config.yaml
train_examples: 26041
input: "log_mel"
num_classes: [38, 3]
fused_qkv: true
Rows from block 5 of a small sound classifier, named by matrix and row number. Rows with one number belong to one neuron. Each number is 128 + 32 x the weight over its row's rms, rounded and kept within 0 to 255. All counts start at 0. After the name is the row's rms in percent of the matrix's.
After each neuron's rows are labels from the 100 clips, of 14848, where the neuron reaches its largest size: "peak in band" is the frequency band that holds the peak. Only what is clearly more common there than usual is listed. The data: synthesised sound scenes: up to three everyday sounds over a background. In brackets: how many of the 100.
# gate: MLP gate (model.blocks.5.mlp.gate.weight, 848x320), inputs 0-53
# fc1: MLP up (model.blocks.5.mlp.fc1.weight, 848x320), inputs 0-53
# fc2: MLP down (model.blocks.5.mlp.fc2.weight, 320x848, transposed), outputs 0-53

gate.41 103 [137 104 144  86 131 153 147  95 115 151 172 149 154 131 127  89 198 129 113 151 119 140 111 171 137 133 134  69 215 120 113  85 194 155 158  59 124 117  74 139  89 111 123  45 137 138 103 126 113  85 151 144 189  66]
fc1.41 108 [138 128 149 112  54  94 177 122 134 120 163 166 126  85  63 133 159  77 114  96 174  54 170 102  95 151 117 101 114 140  76 162 152 171 132 152 124 115 105 127 174 137 138  95  58  82 163  85 128 136 108 145  74 134]
fc2.41 107 [ 84 144 169 115 143  88 140 124 118 117  98 146 163 197 139 143  81 151 123 149 107 113  91 134 136 106 119 139 141 146 154  91 111 135 101 137 150  89 132 126 149 140  88 153 144  99 169 194 149 116 149 118  85 123]
peak in band: 1000 to 2000 Hz (68)

gate.449 087 [142  76 132 116  86  93 141 138 148  92 103  85  29  74 105 161 152 146 107 141 130 151 188 109 106 201 119 142 124 145 110 103 114 112 163 146 158 213 140  88 118 107 131 115 143  89  91  69 130 101 103 110 128 187]
fc1.449 074 [142 152  97 128 125  85 116 140 191 125 112 143  96 107 113 131 196  83 145 156 165 136 169 103  94 170 166 143 112 170 105 121 209  80 162 133 116 103 129 135 115 103 170 135 100 102 168 121 148 182 143 124   4 131]
fc2.449 074 [ 91 167 108 107 185 132 191 111 126 145  76 107 143  82  71  74 128 119 105  83 187 147  97  82 115 111 111 150 158 137 150  73 128  96 128 165  99  92 101 129  88  97 153 130 135 135 100 159 143 103 103  93  74 125]
peak in band: 4000 to 8000 Hz (56)

gate.118 100 [150 105  90 142 144 147 165  97 118 140 121 123  90 115 115  85 101 132 178 173 148 135 143 134  95  37 146 104  87  95  49 160 111 148 110 129 115 161 122 133 112 176 140  96 159 107  83 164  83 150 120 152  31 109]
fc1.118 104 [175 175 140 167 100 134 116 126 155 166 159 143 166  92 115 115  83 121 104 116  89 152 159 163 156 131 149  81 166 144 108 135 166 120  99  99  91 116 128 108  82 124 156  96  60 127 162 115  93 172  68 149  96 112]
fc2.118 105 [109 144 100 164 155 170 153 102 129  65  99 200 113  90 183 120 107 172 164  77  99  94  93 157  56  68 122  98 126  99  99 133 113 209 141  84 122 156 126 132  88 191  49 145 135 157 148 122 150 126 192 178  61 153]
peak in band: 1000 to 2000 Hz (57)

gate.439 095 [147 143 133 184  75 110 118 156 186  94 129 142 136 141 170 194 134 136 150  97  93 111 169  27 104 157  87 102 128  81 143 111 103 135  93  47 197 190 159  70  89 131  95  80  89 188 126  98 176 134 112  85 114 125]
fc1.439 089 [ 83  78 138 142  82  61 193 101 160  92  57 131 130 162 129 139 139 145 119 159  80 154 144 121 132 135 123  90  78 106 122 116 119 127 145 142 163 140 131 110 142 145 126  87 172 167 101 148  94 151 120 197 152 144]
fc2.439 093 [131 125 128 111 133 156  87 130 145 138 159 166 112 120 169 167 132 161 182  85  92  62 163 113  77  82 128 123 155  78 161 103 120 119  83 121 128 101 125 118 162 116 162 122  93 143 144 110  86  99 128 159 130 102]
peak in band: 250 to 500 Hz (89)

gate.492 092 [196 166 142 117 130 112 145  90 146 138 169 119 129 149 138 130  23 171 113 150 117 172 126 153 112 141 125 114  79 130  83 152 149 191  70 117 121 124 143 106  80  71  77 120  60  99  69 166 128 108  95 103 198 166]
fc1.492 098 [174 129 141 133 100 173 129 145 121 139 166  91 168 115 201 133 148 153 112 161 135 179 136 165 128 188  66 137 144 160 158 153 117 143 104 120 137 150 150 165  80 101 130  57 113  76 144 111 114  81 148 163 168  98]
fc2.492 098 [127 125 136  70 136 140 148 161 122  88 102 132 103 176 122  86 127 152 124 163 115 163 111 187 104 169 165 131 109 161 145  73 145 157 120 187 118 152 157 179 104 152 157 144 107 194 100 202 169 114 120 159 139  67]
peak in band: 1000 to 2000 Hz (61)

gate.437 089 [124 110 115 122 164 136 160  85  79 129 167 141 163 100 172 154 122 171 172  81 184 117 152 142 126  57 147 163 119 191  76  92 136 104 153 111  90 160  86 157 171 129 105 103 106 148 123 141 146 146 124  97 131 104]
fc1.437 081 [ 68  84  72 111 145 114 159  80 169 147 119 130 115 108 105 138 197 115 163 164 156 114 145 129 104  23  93 150 165 125 138 147 108  98 158 144 129 150 113 126 134 144  92 162 177 145  85 146 130 109 116 162  29 106]
fc2.437 079 [112 174  78 124 164 171 161 117 103 123 184 134 148 166 162  68 123 105 182 132 169 146 112 112 167  79 144 144 122 113 151 155 147 158 153 131 137 137 104 168 192 145 151 113 157 163 144 166 146 104 166 155 107 133]
peak in band: 2000 to 4000 Hz (67)

gate.743 097 [119 206  58 152  99 115 210 153 111 124 140 150 131 162 118  90 185 149 117 141  97 164  81  99 151 127  99 153  89 106 120 161  91  76 170  79 173 133 103 105 143  68 217  79 149 217 142 191 146 119  82 136 151 174]
fc1.743 088 [179 132 148 126 129 103  96 142 167 103  92  73 113 164 175 150  91 136 146 123 141 148  81 140 112 179 177 122 156 116 106 133 126 180 109 121 168 138 127 135 145 124  89 121  83 110 136 111 164 172 150 161 144  60]
fc2.743 089 [120 152  77 211 170  82 135 101 150 108 118 139 120  92 121 173 133 125 158  85 154 144 135 103 138  85  74 150 143 114 144 140 105 159  84 103 129 146 172 110  77  97 152 116 169 138 114 122 147 146 116 112 144 182]
peak in band: 1000 to 2000 Hz (64)

gate.745 093 [100 125 163  51 142 166 146  67  58 108 162 189 105 111 103  97 152 126 127 179 146 142  92 158 139 145 190 104 190 162 138  97 143  85 152 184 128 162 152 137 148 155 176  96 122 104 156 113 113  75 130 155 107 139]
fc1.745 093 [138 106  80 123 222 175 147 118 190  91  77  96 138 120 135  83 110 128 155 103 112  78  75 145 192 101 169 100 138 113 206 162 122 115  87 149 124 120 101 152 152 105  80 138 169 133 121 167 166 207 156 117 122 164]
fc2.745 094 [139 148 117 121 180 157 100 121 153 108 134 116 110 197 115  76 114 153 121 172  67 178  44 165 150 100 156 121 115 100 114 173 139  87  73 135 105  92 117 158 128 150  91 160 101 122 122 172 125 133 113 123 118  69]
peak in band: 2000 to 4000 Hz (61)

gate.368 096 [140 107  90 127  86 152 124 116  76  90  83 128 100 158 141 118 132 137  75 140 139 115 146 161 109 136 122 109 179 140 184 170 161 115 153 127 174 181 160 159 131 128 110 131 137 151 154 136 114 149 147 191 115 104]
fc1.368 096 [156 102 127 115 141 129 152 115 154 140 101 111 131  94 143 148 111 126 186  87  80 146 119 138 135 148 118 133 164 133  71  72  93 173  97 111 116 164 155 132  87 132 138  94 145 130  78 153 132 103 144  82 118 110]
fc2.368 096 [140 167 213 169  93 205 122 147 112 118 176 126 175 173 128  82 115 155 107 166 106 112 112 124 155 180 155 105 119 124 144 140  85  78 141 117 149 126 149 157 145 118 124 153 152 106 150 116 127 199 109  71 179 216]
peak in band: 4000 to 8000 Hz (54)

gate.521 102 [185 108 107 122 157 179 162 130  88 112 143 111 162 150 157 102  87 151 127  88 106 110 120 115 125 140  89 141 139  73  96 102 105 180  87 117 127 195 156 143 146 156  60 183 115  89 103 113 166 116 133 101 156 127]
fc1.521 105 [146 192  94 165 123 102 136 104 130 117  99 141 191 153 136 110  96 115 162  73  44 100 107 120 102 144 115 113 105  69 145  92 150 173 172  48 141 175 129 116 130  95 148 124 119 215 146 129 203 185 149  77  84 200]
fc2.521 109 [ 95 175  83 125 118  90 196 120 129 184 159 119 125 102 145 130 188 133  70 138  89 143 179 131 151  84 143 113 122 144 150 104 115 113 100 176 144  80 128  79 120  70 153  83 117 178 130 117 125 102 114 144 112 118]
peak in band: 250 to 500 Hz (69)

gate.378 106 [201 149  99 113 131 117  77 101 133 109  84 175  70  84 184 154  88 161 136  87 129 129 173 167  75  99 169 142 204 173 129 132 124 122 155 154 141 166  95 162 124  67 132 147 120  74 134  99 116 125 225 178  79 143]
fc1.378 103 [113 135 115 141 112 131 166 104  84 158 123 107 131 146  92 121 134 163 158 123 145 134  76 130 123 133 132 114 107  71 113 108 180  92 115 132 101 156 125 120 145 183 164  74 206 149 126  98 134 118 116 103 101 108]
fc2.378 104 [ 91 162 176  74 118 123 141 105  42 145 128  95 173  57 113  86 129  58  80  81 139 120 151 145 124 183 142 120 120 161 116  94 141 156 142 149 149  99  91 111  95 123 145 133 123 114 132 176 210 129 119 118 195 199]
peak in band: 4000 to 8000 Hz (70)

gate.121 093 [154  53 130 113 125 174 119  97 165 115 128 114 144 113 183 101 154 151  86 131 145 136 169 142 109 187 124  74 126 162 171  93  74 109 116 129 182 123 100 160 126 120 111  90  96 143 131 138 171 141 146 146 140 129]
fc1.121 094 [177 165 174 167 167 131  92 121 139  97 128 159 143 174 153 119  70  91 134 123 125 121 181 118 146 128 115 171  90 105  82 115 161  98 134  66  97 117  98 131 157  84 154 121  72 134 139 148 134 196 131 147 118 124]
fc2.121 095 [144 153 105 114 145 114  91 123 173 111 118  95  92 130  89 125 115 125  43 166 100 151 114 118 169 146 102 114 184 120 156  89 126  72  88 129 122 155 139  80 148  86  78 118 116  55 109  35  93  56 128 106 133 157]
peak in band: 2000 to 4000 Hz (54)

gate.188 094 [145 192 125 142 115 136 142 131 185  69 102 133 153 218 113 143 110 120 150 103  55 130 108 120 134 141  81 106  80 125 114 139  74 141  83  80 210 104 133  64 148  99  94  68 147 146 164 121 181 140 115  80 169 145]
fc1.188 092 [139 124  85 167 185 180 107 162  91 152 175 144 130 119 179  88  80 146 113 137 119 149 140 143 138 120 118 145  70  94 118 164  51 165 158 109  91 140 156 120 173 113  94 146  93  90  74 150 102 116 144 114 187  80]
fc2.188 092 [123 113 140 104 122 128  46 146  63 129  99 112 159 141 135 107 150  72 118 156 146 139 143 123 168 149 144 121 164 120 175  79 133 112 188 135 126 113 116 136  90  87  66 114 114 149 125 124 216 138 166 104 132 129]
peak in band: 1000 to 2000 Hz (61)